config.toml
kernel_size = 3
residual_init = "scaled_by_depth"
optimizer = "normuon"
adamw_lr_other_params = 0.00099
decay_fraction = 0.2
warmup_steps = 530
Rows from block 15, named by matrix and row number. Rows with one number belong to one channel. Each number is 128 + 24 x the weight over the matrix's rms, rounded and kept within 0 to 255. All counts start at 0.
# convs0: first 3x3 conv (model.blocks.15.convs.0.weight, 208x208x3x3), inputs 90-104, a 3x3 kernel for each
# convs1: second 3x3 conv (model.blocks.15.convs.1.weight, 208x208x3x3, transposed), outputs 90-104, a 3x3 kernel for each
convs0.147 [121 121 147 122 125 143 101 130 128 122 132 144 118  74  82 119  99 117 176 155 133 148 127  99 147 135 110 113 135 111 121 135 107 119 111 105 135 132 123 121 121 113 103 106 137 146 149 124 119 119 105 135 150 112 147 171 171 122 134 111  99  83  67 102 133 112 126 161 138 107 148 156 128 127 163 114 127 153  86 100 109 117 148 151 112 155 134 119 132 101 118  95 102 135 113  95 151 141  98  82 134 114 105 154 116  83 126  93 124 146 116 111 128 113 114 120 126 136 127  57 148 116  72 191 171 130 119 125 147 107 113 124 140 123 142]
convs1.147 [114 124 122  99 121 125  98 123 124 148 146 132 126 137 152 138 120 124 132 129 154 125 116 137 130 104 141 137 157 132 162 186 137 144 167 157 139 109 121 141 115 120 112  95 118 130 144 113 131 142 129 129 151 143 132 156 123 139 172 139 113 141 121  92  99 112  99 120 144 110 141 153  91 135 123 105 147 135  86 127 126 111  73 105 117 101 115 108 123 111 143 136 153 141 120 117 156 121 125 137 145 114 134 139 132 125 111 132 148 144 169 140 137 144 155 142 114 136 110 125 133 136 140 122 171 144 147 131 104 132 125  94 126 126 111]
convs0.148 [127 170 170 162 170 135 174 174 103 144 106 112 117 124 106 146 116 129 139 115 127 138 113 117 133 115 127  86 141 126 102 145 104  97 141 120 152 172 176 135 168 103 119 142  73 142 117 110 131 101 135  97 108 140 178  90  66 163  92 132 102 101 136 131 113 144 125  99 115 139 121 110 142 184  86 146 159  73 166 144  81 161 105 111 149 126 117 155 141 129 144 132 142 125 111 135  96 124 123 111 131 111 127 141 123 124 139 123 117 136 126  86 128 122  71 119 126 102 103 118 129 138 179 135 150 178  97  89 117 101  91  93 121 106  67]
convs1.148 [198 144 133 178 129 102 165 133  95 119  98 131 124 119 126 110  86 114 153 130 143 124 142 129 133 163  97 109 158 126 131 114 120 118 119 137  97 153 176 138 165 143 155 144 105 134 124 126 151 109 133 132 106 145 160 140 161 139 142 157 127 131 155 114 103 126 117 111 143 150 139 138 142 137 147 179 148 174 164 139 174 139 111 162 151  99 155 116 117 153 130 127 116 126 121  97 132 119 104 105 102  95  88  92 119  93 101 143 121 111 117 118  98  95 111 116 112 122 101 112 140 105 133 154 130 151 133 130 153 129 114 126 112 118 108]
convs0.149 [137 141 148 133 133 141 113 110 121 144 139 135 139 138 142 123 119 140  96 123 135 103 120 137 119 119 114 155 127  88 146 132  87 124 136 116 121 117 125 121 121 124 116 124 138 150  99 105 156 122 125 113  96 137 137 157 138 119 105 121 162 105 115 131 143 178 129 124 157 118 106 144 134  96 169 104 101 115 108  94  91 120 156 112 109 119 160 129 122 133 116 116 126 152 147 126 151 161 160  94 102 108 139 143 135 139 146 141 108 102 121 143 160 144 160 156 159 119  79 108 153  85 104 148 136 124 120 116 130 116 127 134  92  98 116]
convs1.149 [166 163 135 127 143 137 120 138 143 133 116 136 120 108 122 119 121 121 131 121 102 134 130 115 157 158 141 111 159 185 101 140 183  89 115 142 152 152 161 140 142 154 106 105 124 123 154 175 137 152 139 131 148 147 130 148 137 108 131 150 110 116 159 162 128 123 157 109 119 168 141 144 130 147 144 145 140 142 113 114 135 117 161 126  94 140 102  75 102 103 110 117 150 124 109 144 128 102 112 118 124 145 133 112 134 118  94 118 137 122 137 114 108 125 121 112 128 119 125  91 125 137  98 131 143 116 157 136 109 188 161 103 179 174 129]
convs0.150 [ 96 105 119 102 147 154 116 147 157 110  96 110 118 109 101 123 128 133 101 112 117 131 139 142 153 158 165  92 106 147  92 104 104 102  99  90 140 150 135 148 166 138 146 158 117 152 131 120 126 133 104 107  93  93 129 132  93 125 111 106 168 134 127 117 116 117  97  77 102 105  99 139 101  99 125 161 146 156 160 146 155 142 142  97 109 138 112 112 135 128 132  86  95 138  92  98 141 148 112 119 164 136 149 185 157 142 167 159 117 121 108 142 145 126 133 147 142 157 134 106 143 157 141 152 139 129 137 176 153 139 153 162 158 123 130]
convs1.150 [177 180 168 143 163 163 135 169 148 119 137 124 125 126 106 147 149 120 113 106 116 132 126 104 130 120 118  99 119 114  97 115 112 132 129 118 136 118 110 148 128 108 111 113 115  93 112  97  89  96  93 101  99  81  95 148 179  81 132 165  81 114 136  78 103 133  94 113 137 115 126 134 123 154 135  96 141 135 110 164 167 132 129 172 131 122 149 109 103 115 122 120 156 146 135 164 180 163 172  97  95 117 112  63  75 119  66  62 186 168 123 179 169 162 149 125 172 145 142 142 164 139 109 181 125  95 145 153 148 129 125 144 130 130 155]
convs0.151 [124 133 132 119 107 120 138 117 105 103 112 122 115 107 129 106  97 140 141 165 146 134 163 137 111 152 138 128 119 117 147 115  95 145 123 116 101 113 118 115 116 121 142 119 129 110 109 143 110 118 140  93 102 133 109 115 142 104 121 135  81  89 120 114  81  70 118  98  99 118  66  63 121 119 109 122 146 112 160 169 138 159 132 113 162 133 102 160 144 148 129 121  96 143 127 128 145 131 134 149 152 113 145 142 109 140 130 111 146 158 147 156 161 153 153 161 143 108 110 111  86  92 113 100 122 134 105 106 116  98  73  81 117  75  93]
convs1.151 [148 111 135 170 155 190 142 147 203 102 122 130  71  95 125  52 112 152 140 141 114 120 125 126 135 159 155 118  84  62 135 104  96 150 122 119 101  94  81 109  95  71 116  99  91 162 134 128 153 120 102 160 137 122 173 168 160 164 159 182 163 158 186 110 115 143  94 101 108 103 116 115 120 149 167 127 145 175 108 113 166 101 108 144 103  76 108  69  76 117 143 102 107 121  87  99 104  99 102 130 167 161 147 159 150 152 137 139 131 136 149 143 128 132 164 147 132 142 156 148 155 162 163 169 167 180  98 145 155  92 120 135  98 101 109]
convs0.152 [143 131 146 136 122 131 151 141 140 117 138 103  81 131 142  82  91 162 146 143 131 156 141 131 119 140 128 146 140 129 149 127 123 133 111 105 128 118 127 151 128 134 124 104 143 127 143 150 130 133 131 114 104 136 158 174 171 142 152 108  60  97  56 144 163 113 143 154 157 136 140 143 111 117 146 119 152 119 187 194 131 100 117 142 110 101 129 119 102 156 132 143 204 157 115 153 159 126 108 109 126 129 127 136 132 171 158 150 133 135 135 134 132 150 156 138 143 159 153 143  97  93 116 128 110 102 132 115 146 107  60  90 129 120 160]
convs1.152 [145 149 155 120 123 152  93 110 139 151 177 152 139 173 167 149 158 154 114 112 118 134 142 136 140 159 159 147 148 144 153 142 135 129 117 113 117 131 125 128 107 111 130 105 122 121 120 114 107 107 102 120 145 113 107 107 124 110  99  97 140 131 108 156 130 100 169 143 101 175 128  81  78  87 127 111 125 137 154 163 136 147 125 154 141 130 145 122 129 138 110 128 130 119 136 149  99 124 159  94 114 123  98 139 155 128 149 168 107 141 133  97 140 134 103 135 119 119 123 114 136 154 132 125 122 144 136 133 108 119 134 142 127 131 150]
convs0.153 [126 109 121 138 107 108 157 128  96  90  97 130 111 117 149 160 144 145 140 155 136 142 148 121 137 131 112 118 167 149 136 125 116 157 111 105 140 127 117 137 120 125 133 128 119  93 124 153 120 120 125 127 116  99 120 103 142 102 113 168 109 184 138 126 148 137 160 130 113 146 143 143 103 104 137  75 129 151 135 177 190 116 103 136 102 108 179 129 166 164 118 116 146 120 114 156 119 124 145 165 138  86 161 111  71 131  87  65 136 115 134 139 147 117 168 154 114 117 124 137 148 104 127 170 122  74  86 155 135 121 128 152 143  97 137]
convs1.153 [138 132 128 134 139 132 147 144 144  75 106 105 104 107 122 106 125 119 191 181 150 144 142 130 161 151 139 142 116 133 122 124 144 147 136 155 100 121 129 115 160 165 129 163 165 154 149 137 153 144 146 169 170 175 166 112 126 142 116 153 141 119 128 140 149 109 135 116 117 135 109 127 133 147 138 122 132 137 105  95 140 162 170 139 168 166 110 172 135  84 129 133  90 166 101 104 165  99 111 131 144 186 143 170 163 144 183 163 190 174 178 178 161 148 171 150 138  96  75  96  93  62 111  98  92 117 165 156 156 127 149 133 148 150 160]
convs0.154 [100 102  88 121 129 107  90 106  65 133  95  72 100 101  97 112 148 126 135 130 118 151 144 146  83  86 115 112 137 104 129 173 127  91 135 127  94  92 113  99 106 139 161 130 183 157 196 119 119 147 131  86 107 112 167 148 111 140 182 137 110 129 147 126 122 121  92 104 106 107 135  79 185 170 111 113  86 122 144 101 122 134 132 128 191 148  98 151 106 113 144 112 100 131 148 121 118 136 118 129 144 128 156 139  96 112 109  88 127 100 118 151 145 149  99 121 111 131 152 109 119 143 131 148 108  97 107  86 125  92  80 128 158 141 141]
convs1.154 [115  98  84 112 115  92 109 101 106 115 105 104 123 125 114 134 124 116 137 115  98 133 104  88 123 113  92 111 128 122  88 111 126  95 107 117 148 131 131 114 126 121 128 136 110 129 139 124 143 141 147 146 135 157 122 142 148 140 150 132 127 132 129 112 141 118 125 154 110 130 125 127 152 137 113 145 135 143 125 107 110 111 131 145 123 131 125 122 128 121 140 153 143 139 146 138 134 157 131 136 126 130 121 136 105 153 168 130 107 114 112 119 103 112 103 106 117 134 132 115 153 126 105 141 129 118 107 127 132 124 118 120 123 118 133]
convs0.155 [ 92 106 125 109 119 130  96 107 122 141 126 117 178 173 153 149 126 185 126 132 114 137 123 120 123 110 130 138 131 123 146 160 156 147 182 143 121 132 165 119 117 149 168 168 162  88 147 123  68 146 112 102 149  71 151 112  83 133 131 139 142 136 130 116  97 127 126 109 113 142 127 154  97 106 140 110 120 154 107 127 133 153 158 142  81 118 159 151 125 101 142 132 135 139 120 135 118 124 115 128 141 128 139 145 159 140 151 177 117 129 133 115 116 139 140  99 137 141 170 124  75 102  88 106 128 121 131 112 112 116  87 106 119  76 119]
convs1.155 [135 141 161 138 119 131 162 140 130 153 168 133 160 158 127 156 147 134  90 111 141 101 112 143  96 105 124 126 152 109 139 141 125 147 163 120 117 138 152 134 115 131 135 113 122 116 139 170 101 140 170 107 128 149 139 124 158 133 126 154 124 140 164  88 117 129 116 132 147 135 161 137 146 147 105 135 136  99 135 110  80 150 151 119 139 162 127 124 154 149 141 117 123 113 123 119 112 121 135 134 119 101 129  89 108 119 114 118 121 125 103 145 117 101 131  90  72 123 124 109 117 118 133 126 117  95  84 140 190  89 166 219  63  96 155]
convs0.156 [148 158 158 166 162 158 148 154 141 157 135 148 123 106 195 144 139 215 133 146 136 130 139 134 109 116 122 141 176 117 154 148 121 159 154 132 133 137  93 144 163 106 124 141  86  91 131 156 136 132 165 138 143 152 180 119 192 142 126 137 144 130 168 151 147 122 159 137  92 112 128 108 150 131 131 131  97 112 127 131 127 150  86 132 116 122 105 127 103 118 145 131  90 142 119 122 118 136 128 129 162 123 145 167 130 125 114 111 104 112 135 134 136 114 161 127 121 173  71 104 128  85 174 151 127 153 140 151 133 152 129 122 147 172 142]
convs1.156 [144 109 117 128  96 130 122  97 112  94 100  77  86 118  97 104 122  76 125  95 125 122 101 126 139 114 110  64 103 130  77 100 112  74  82 113 148 152 107 112 109 104 108 113 121 124 108 140 136 143 144 149 158 141  75  87 106 103  67  78 118  89  88 148 179 157 132 154 156 130 146 143 123 112 140 137 127 151 155 155 166 142 136 138 150 135 112 139 119 114 160 125 136 155 121 128 146 128 132 114  95 118 105  95 104 107  98 105 138 151 142 138 140 121 130 123 111 182 130 192 193 144 192 163 116 166 145 134 171 146 140 176 152 136 161]
convs0.157 [131 133 141 139 117 128 115 102 112 118 124 131 116 106 117  98 121 123 145 136 141 141 126 139 126 115 123 117 145 128 135 116 123 150 111 122 120 114 126 143 112 165 133 105 127 144 103 126 116 116 106 119 108  87 131 120 115  78 114 119 119 121 131 111 142 168 136 174 187 107 136 173 161 119 134 164 155 145 101 135 131 130 134 130 112 145 177 143 143 142 121 147 125 161 171 116 151 124 110 176 145 124 197 151 120 170 137 113 180 180 129 135 161 133 122 142 133 124 154 107 110 132 108 132 132 119 141 130 125 161 123 111 126 110  98]
convs1.157 [183 134 134 143  92 117 145 117 115 135 140 115 117 135 107 112 127 118  99 104 121 119 117 121 148 149 159 124 131 130 120 133 129 122 124 102 147 119 114 119  93  72  75  69  71 121  89 120 117 105 150 146 118 157 159 174 138 142 136 120 128 112 111 126 149 123 114 130 121 121 131 118 115 153 134  91 112 111 105 134 119 113 128 132  97  91 118 119 103 126 104 123 134 112 137 135 131 144 116 122 119 142 113 109 119 102 115 119 143 155 139 122 126 127 118 148 123 144 152 139 108 114 133  92 115 131  91 105 105 140 160 140 145 178 152]
convs0.158 [114 127 133 116 128 132 119 118 123 140 120 154 161 155 126 134 141 129 117 136 147 134 141 156 126 144 164 145 133 147 173 147 144 140 157 140 139 142 113 130 116  82 133 111 112 131 140 108 127 139 117 142 106 109  96  71 150  90  99 166 110 133 178 165 140 109 158 135 123 143 114 132 132 141 104 129 127 145 176 156 173 118  91 121 129 124 126 161 158 151 150 132 112 137 146 119 131 128 121 116 164 177 119 153 159 115 137 147 125 154 160 132 165 175 155 134 163 127 134 130 113 135 126 104 104 128 150 114 120 132 117 141 123 177 151]
convs1.158 [116 120 145 125 131 139 106 107 138 124 119 138 128  96 146 115 102 140 113 109 114 124 109 115 169 153 129 134 137 157 148 143 154 163 149 144 149 149 116 144 150 118 109 131 119 152 123 115 159 120 120 139 124 128 177 184 183 132 164 161 125 151 136 156 119  78 157 148 113 154 160 156 115 132 127 134 153 143 115 136 152 130 183 166 110 109  98  97  70  47 127 125 154 109 125 183 130 133 168 120 135 169 107 117 144 113 117 128  90 116 163  76 113 161 115 143 172 135 127 122 146 117 104 131 106  76 105 103 146  95 108 128 118 138 181]
convs0.159 [111 120 168  99 132 165 119 129 121  92 148 131 133 149 109 139 118 101 128 120 115  98 117 142 104 127 121 108 131 120 123 160 133 161 129 149 109 112 118 110 109 102 102 126  94  88 152 125  96 138 165 125 106 160  98 120  69 113 167 130 109 169 146 114  91 112 153 105 101 177 122 114 120 118 163  87  91 143  93 159 133 136  60 145 152 154 148 140 158 134 117 133 144 112 107 137 151 147 115 149 113 116 113  87  86 113  88 118 117 100 131 110 111 107 130 118 129 131 134 142  97 126 113 136 163 140 106 101 141  73  94 153  88 159 161]
convs1.159 [134 143 124 163 135 129 139 124 120 125 119 135 148 122 151 149 176 173 151 156 142 149 116 107 148 105 110 110 115 131  98 107 121 122 111 113 151 151 129 121 157 139  99 128 157 152 126 118 142 132 128 135 112 131 101  96 110 110 116 147 145 144 141 103 159 142 133 151 162 124 135 149 100  89  86  97 104 108  81 132 120 124 118 141 128 115 154 107  97 150 104 107 134 131 132 167 133 140 141 116 123 153 101 112 147 117 125 148 105 131 127 116 117 144 126 156 161 126 124 137 143 138 149 140 135 131 123 112 121 112 130 128 113 138 132]
convs0.160 [132 132 139 108  81 117 116  93 131 145 150 153 144 151 161 104 142 149 116 123 139 121 129 130 106 128 158 132 117 113 108 130 144 104 122 155 146 140 125 148 128 101 134 122 105 119  99 120 134  91 135 127  90 123 137 133 114 142 136 120 118  96 117 172 155 103 143 135 115 122 145 141 159 171 144 144 105 141 151 103 130 112 122 115 152 169 146  88  72 100 137 146 141 156 149 139 160 138 140 141 150 131 153 125 116 141 140 127 136 157 129 153 131 109 148 117 134 160  92  96 139 113 133  90  80 145 195 149  95 201 139 104 140 112  97]
convs1.160 [169 174 178 115  99 137 126 102 145 141 119 139 145 122 149 140 135 164 159 130 143 137 135 173 100 107 143  89 104  84 104 115 127 133 131 132 105 124 130 127 119 126 145 151 150 127 133 135 117 145 155 123 140 177 137 149 114 141 131 114 139 136 117 135  86  45 163 136  89 156 145 116 118  91  86 137 132 123 143 124 112  56  79  75  93 104 134 114 111 122 124 128 131 126 132 111 146 151 121 108 129 143 113 141 144 115 153 137 150 140 128 187 155 105 188 159 105 107 124 137 101 135 120  78 100  96 105 151 141 126 155 105 100 141 134]
convs0.161 [128  94 121 128 104 109 148 140 147 147 117 108 141 125 115 145 117 137 103 120 125 111 120 103 120 141 120  83 118 122 128  94 132 175 104 132 162 128 159 141 138 150 149 107 106 106 121 114 128  85  73 152 100  76 118 115 124 113  99  82  95 106 127 151 167 151 131 144 147  90 113 100 110 111 145 122  99 118 122 140 145 141 150 182 104 128 126 100  79 103 139 157 163  99 112 132 106 117 122 145 145 138 146 147 165 116 135 122 122 140 117 112 142 149 139 140 165 109 144 150  69 102 103 123 125 118 101 102 108 123  90  71 131 146 126]
convs1.161 [115 141 163  95 109 151 124 127 141 122 119 112 128 113 100 145 136 118 111  86  70 115 105  91  84  64  63  70 106 116  97 112 123  96 115 130 147 138 120 151 159 138 162 167 147 108 146 139 113 157 145 139 135 149 157 158 129 130 156 176 158 175 187 101  91 152 129 141 154 127 136 115 148 123  96 110 100  99  89 111 103 111 114 136 117 128 153 125 105 124 154 134 123 151 147 129 173 172 146 147 176 126 139 156 134 165 161 155 148 147 144 150 139 150 161 169 155 121 126 128 105 134 124 116 133 124 115 120 125 114 120 112 111 108  74]
convs0.162 [161 126 145 190 129 137 178 117 113 149 113  88 147 103  65 145  71 113 137 105 109 148 141 138 121 133 124 170 122 126 157 135 120 163 139 152 145 126 142 138  95 143 143 117 167  99 134 135 113 104 138  96 109 154 118 142 132 144 141 132 145 161 181 117 104 127 132 128 129 119 125 160 130 133  80 130 134  76 160 153  64 111 138 118 105 127 113 105 150 110 130 117 131 126 122 121 130 143 130 117 122 115  94 113 125  74  94 150 120 105 125 135 135 152 123 114 153  81 147  86  60 124 125  72 110 111 126 179 147 119 155 140 114 161 137]
convs1.162 [ 80  82 119  87  95 128  96  89 133 157 142 115 164 150 134 154 132 154 136 139 138 142 129 126 125  89 116  95 107  45 120 138  74 138 182 103  89 119 118 120 134 118 128 140 120 156 147 102 151 144 124 164 149 116 125 120 138 124 130 166 123 150 181 113 116 131 123 136 129 128 147 128 113 141 187 107 164 193 119 178 170 101 105 132  94  88 117 124 115 103 107  85  84 125 101  72 132 107  81 116 126 126 124 112 122 135 108 123 108 124 101 127 114 115 128 105 107 110 132 110 102 133 145  94 140 160 129 117 101 169 139 135 187 145 167]
convs0.163 [119 119 132 131 105 125 137 125 143 126 122 123 111 100 142  95 131 152 111 131 133 103 121 143 119 136 140 130 123 130 129 131 150 108 125 121 129 123 119 145 161 137 118 119 143 124 148 202 118 113 170 107 124 134 174 119 124 158 105 129 129  77 118 160 120 110 125 107 103  95  85 116 103 106 143 110 129 108 120 119 119 109  88 110 131 146 155 153 168 174 191 154 136 182 146  96 134 119 112 113  84  74 131 135 118 148 163 141 123 105 114 113 102 103 140 114 136 109 133 126 157 130 124 124 128 161  57 117 147 110 148 147 131 148 155]
convs1.163 [129 121 157 137 121 152 106  97 149 114 116 116 148 149 147 160 162 154 126 157 153 164 172 165 152 145 130 182 113  98 159  85  84 166 111 101 128  98 121 161 121 120 165 135 120 107  96 101 155 142 125 148 151 127 147 133 144 121 102 141 115 125 147 100  90  84 127 104  95 140 128 119 184 159 125 140 133 122 111  97 110 165 133 140 143 128 132 133 114 124 157 156 160 167 159 163 158 144 169 130 135 152 110 119 152  85 100 134 125 141 142 134 133 102 128 115 111 139 140 136 155 138 129 160 139 154  85 115 121 105 124 137 115 145 139]
convs0.164 [129 132 124 141 121  93 130 119  98 152 115  98 131 131 123 114  98 128 128 160 165 144 122 120 156  91  58 101 151  63 103 124  92 108 130 100 119 165  91 127 152  94 111 135 119 168 133 118 158 138 139 166 127 121 135 134 138 130 120 157 130 153 138 114 146 149 111 137 122 106 113 123  97  91 112  99 161 143 152 148 166 156 137 135 100 104 108 144 155 138 135 104 127 138 145 131 110 118 130 159 155 166 125 133 144 133 125 129 151 146 136 164 121 120 183 126 121 178 135 105  90  97 110 122  85  93 167 106 108  94  82 131 107 112 149]
convs1.164 [152 164 144 151 174 148 148 145 146 131 123 149 107 105 142 124 113 112 133 138 115 106 104  93  89 114 123 148 182 146 145 153  98 152 152 133 152 148 120 112 122 102 109 139 152 128 107 106 135 111 120 117 118 126 122  83  96 135  95 103 153 125 122 114 101 102 115  92  95  97  90  95 110 145 176 106 130 170  91 113 164 101 105 136 137 135 135 137 125 123 165 134 144 147 115 118 126  90  97 132 148 146 123 130 142 103 125 167 115 121 127 111 135 118 139 164 156 123 127 150 114 135 178 137 160 175 118 143 121 132 141 131 118  91  71]
convs0.165 [131 143 143 117 112 135  94  97 110 102 117 120 100 156 114 133 222 138 149 150 157 172 150 125 143 113 113 143 125 132 184 136 124 155 151 163 120 112 119 122  99 112 115 123 131 116  91  85 131  69  80 126  85  64 124 106 131  97 127 145  95 151 123 132 135 161 115 107  88 163 116 115 151 120  94 113 113 115 105  94 160  97 102 120 123 134 112 130 139  92 146 122 122 139 108 126 131  91 124 113 108 132 106  94 122 121 125 137 124  84  74 132 113  89 153 145 125  85 103 109 112 119 116  88  91 120 116 113  88 111  93  65 133 102  67]
convs1.165 [142 106 133 141 113 109 157 129 115 159 174 168 147 144 154 135 146 140 104 130 147 101 117 139 133 160 163 156 139 113 146 137 115 159 148 120 128 119 102 122 110 115  96 115 123 149 175 181 122 125 146 119 120 151 145 147 136 127 154 147  99 134 136  99 100 110  78  91 133 121 135 167 111 126 151 101 135 140 105 136 128 105 138 158  77  92 101  99 125 147 108 128 117 101  87  91  89  79 104 105  81  72 103  90 113  85  92 123 103 114 108 104 125 120 114 146 163  95 101  98  76 105 115  64 108 123 112 159 148  88 164 161  93 160 158]
convs0.166 [103  96 125  89  98 142 121 124 158  26 101 100  82 168 172 122 180 168 103 140 133  89 126 121 104 118 101  84 100 130  96 120 158 137 115 165 145 139 125 111 124 101 135 120  99  88 101  97  88 111 123 154 127 136 137 111  80 139 135 130 114 159 190 104 119 129 123 139 123 100 119 135 106  87  88 148 126 126 100  99 122 105 150 154  64 109  93  86 124 153 124 129 141 151 134 139 147 152 149 156 180 136 133 117 111 111 126 146 123 174 120 115 141 121 132 114  93 108 141 140 151 170 186 187 161 144  99 179 120 100 168 169  62  86 150]
convs1.166 [130 136 104 161 173 115 139 143 115 140 135 120 151 138 136 164 148 139 132 129 166 138 150 148 131 128 120 122 121 135 101 112 137 112 121 140 118 121 132 123 126 133 137 146 160 120 119 129 114 113 168 112 116 143 134 116 148 115 105 126 134 136 161 120 130 141 107 121 118 104 109 140 102 137 144 129 150 153 158 183 144 136 153 129 115 156 147  82 120 141 137 142 128 136 139 128 149 160 141 109 118 125 103 108 141 117 139 172 153 162 139 158 147 117 144 175 110 140 137 137 156 139 132 135 120 111 153 146 127 169 175 156 140 142 154]
convs0.167 [124 130 127 123 132 131 121 127 150 120 129 158 137 166 131 162 165 134 134 140 123 133 128 125 141 125 134 103 104 136  99 131 112 117 116 122 108 104  94  98 114 135 115 138 143  94 126 158 102 130 141 113 130 122 106  90  70 110  73  77 145  91  81 145 128 151 152 140 140 128 153 154 145 153 143 173 127 139 121 102 121 154 119 105 161 146 119 166  98 109 136 110 110  98  99 133 110 133 151 148 129 124 161 142  96 160 130 100 188 142 119 175 120 106 154 121 138 154 119 109 158 153 115 153 169 155 129 184 162 126 149 170 127 133 149]
convs1.167 [ 98  88  94  78  86 110  75  91 120 147 152 127 123 142 115 105 122 119 149 178 192 157 163 198 163 181 220 121  99 122 152 137 140 169 153 134 106 124  99  89 112 118 121 153 142 102 137 146 121 147 139 163 150 126 106 100 130 144 115 105 154 133  99 141 138 105 137 139 106 130 123 111 108  81 100 129 127  84 117 126  69  78 135 131 125 165 118 127 146 112 155 153 143 160 133 147 188 150 141 103 121 167 115 161 142 112 142 113 126 141 149 113 119 155 128  93 124 132 127 163 141 135 155 166 166 148 110 127 119 112 118 130 110 114 158]
convs0.168 [129 139 107 117 151 127 100 161 133 158 124 111 162 127 122 165 146 115 111  96  93 154 149 151 113 126 133 131 168 111 117 178 151 116 154 136 118 150 130 108 146 132 118 141 142 173 181 146 159 163 132 149 144 136 171 127 111 151 142 105 131 136 131 131 115 147 131 133 140 132 135 158 121 124 139 131 117 157 147  91 148 145 139 148 129 146 156 125 145 184 118 119 108  97 134 120 105 140 123  90  71 109  56  77 129  63  64 116 112 121 118 106 129 154 117 107 145 123 130 105  92 116 135  94 133 161 145 122 129 153 132 155 126 119 137]
convs1.168 [163 158 113 125 157 139  97 146 164  98 137 162  86 126 157  68 136 169  65 132 109  87 161 126  91 162 142  84  96 121  96 102 120  85  83  94 124 155 114  99 130 105  76 114 108 148  77 101 154  99 114 131 102 129 162 145 143 179 139 104 183 143 104  92 128 158 103 121 139 121 112 141 119 144 170 129 141 183 130 130 171  53  94 133  98 115 161 126 121 152 132 112 151 109 112 139  90 113 139  78 112 120  60 123 108  78 135 114 140 138 166 159 144 158 160 141 159 127 139 132 116 145 115 131 149 111 114 139 125 124 142 123 132 162 150]
convs0.169 [126 117  89 131 141 102 119 140 107 112 108  92 120 136 140 122 115 120 156 122  85 151 137  92 145 110  88 179 130 114 174 144 127 144 160 116 134 100 114 122 104  95 132 104  99 142 117 138 124 128 151 111 131 146 141  96  58 121 112 114 130 128 128  97  97 153 115 130 146 117  88 125 116 130 148 121 138 144 134 141 152 152 117  92  99 123 119 106 122 121 145 140 113 142 124 130 132 115 104  93 132 187 111 149 155 119 171 131  94  95 152  99 125 165 121 118 158  94 136 122  96 154 160 130 134 131 118 143 121 128 149 129 122 137 126]
convs1.169 [131 132 174 117 114 151 105 109 160 142 123 137 142 108 139 148 126 142  85  78  89  86  85 119  86  89 114 164 142  95 138 123  74 126 112  73 126  91 101 145 119 138 136 144 160  65  93  72  71 110  77  69 109  87 131 147 113 126 149 131 123 163 138 120 118 129 120 132 107 119 136 104 126 161 119  97 173 128 115 175 129 144 107 109 146  96  82 158 105  90  93 104 161 102 118 150 110 118 147 121 113 152 129 119 151 143 123 143 190 197 216 153 172 198 179 187 190 144 143 175 146 143 146 150 140 113 136  86  97 141 126 130 124 129 121]
convs0.170 [121 114 111 122 123 144 148 139 150 126 104 142 128 107 108 118 116 128 115 112  92 131 133 117 154 139 129 157 126 110 148 142  95 136 108 115 106 104 114 114 125 123 139 138 144 131  90  93 119 105 129 124 114 116  93  79  94 122 123 144 155 159 126 121 158 147  87 123 118  79  87  97 118 102 115 112 154 162 129 183 202  92  89 106 102 106 123  92 132  99 130 132 135 121 136 139 135 135 126 109 140 139 136 142 127 121 113  88 142 152 155 143 127 127 121 106 130 139 116 113 146 160 116 145 113 123 151 143 151 132 137 118 110 101 104]
convs1.170 [106  85 121 141 124 147 141 105 133 131  97  92 148 106 100 157 130 122  95 101 113 100  87  92 121  96 114 138 136 143  95 102 115 118 113  84 143 132 129 152 163 131 116 144 132 128 155 114 167 191 159 166 178 159 178 155 128 128 125 133 120 147 145 142 139 143 134 134 158 156 136 138 155 138 110 138 107 109 125  97 108 137 150 160 118 104 147 142 113 119 155 137 153 171 138 176 163 154 156 150 186 161 144 170 156 144 144 110  65 111  83 104 135 141 129 153 159  54  88 120  79 116 150 110 133 138 144 133 137 154 159 134 144 153 103]
convs0.171 [125 140 139 115 130 171 132  99 121 137 122 131 154 135 134 165 166 131 129 147 129 125 129 130 105 129 119 166 127 110 122 124 130 106  94 111 149  83  98 134 132  93 106 152 126 131 103 101 107  90  74 123 121  85 139 121 185 140 105 169 155 108 134 111 114 121 133 113 138 163 142 147 104 145 121 135 183 173 123 136 150 128 104  99 165 137  94 184 153 136 121 124 107 115 139 133  98  87 129 147 144 109 144 153 117 148 128 136 140 137 108 142 145 134  97 117 120 128 123  92 110 111  83 105 116 105 120 141 144 117 124 140 114 123 129]
convs1.171 [155 136 105 141 123 108 149 105 114 161 139 129 156 147 136 132 166 127 145 119 133 122  93 121  95  88 102 152 146 137 144 129 143 134 107 141 147 192 198 167 178 176 176 187 172 126 155 155 112 152 161 117 145 174 149 145 145 133 152 147 125 160 136  85  95  80 109  83 102 111 100 106 135 152 126 135 140 143 132 125 152 146 116 103 143 140 130 141 138 138  93 111 118 115 120 132 117 119 115 144 125 107 137 132  99 134 126  91 116 146 104 127 156 114 128 115 103 105 115 185 130 105 170 147 107 165 110 153 129 116 134 135 121 128 127]
convs0.172 [140 166 126 128 133  99 147 120 141 117 161 107 106 148 116 120 116 116  99 113 126 149 110 118 149 131 125  97 123 103 130  92 110 103 106 147 142 101  99 110 106  85  74  93 116 131 150  98 115 150 132 120 112 104 128  93 122  95 106 155 148 115 153 109 153 121 107 143 118 109 109 131 121 153 122 113 170 111 135 117  87  89 131 149 121 136 144 114 123  91 130 131 143 137 150 106 133 141 107 119 152 122 108 158 138 100 151 119 131 178 157 155 177 115 136 100  91  99 132 123 136 147 116 148 137 153 109 145 135  69 107 157  69  77 150]
convs1.172 [156 114  82 161 121 101 152 113 108 137 133  88 129 131  88 105 107 121 135 118 113 141 138 133 135 137 156 119 113 120 133 101 124 163 129 154 116  92 124 123  88 126 145 117 113 156 155 137 177 157 143 144 134 127 131 121 114 119 107 104 117  99  93 124 145 174 146 160 183 151 182 162 166 132 100 131 145 112 145 166 120 121 132 127 141 136 125 145 110 113 123  99 119 110 110 131 113 122 134 123 126 112 154 116  97 146 135  96 149 142 140 141 139 104 124 145 134 126 111 129 145 136 150 134 121 134 115 124 101 118 131 136 127 153 140]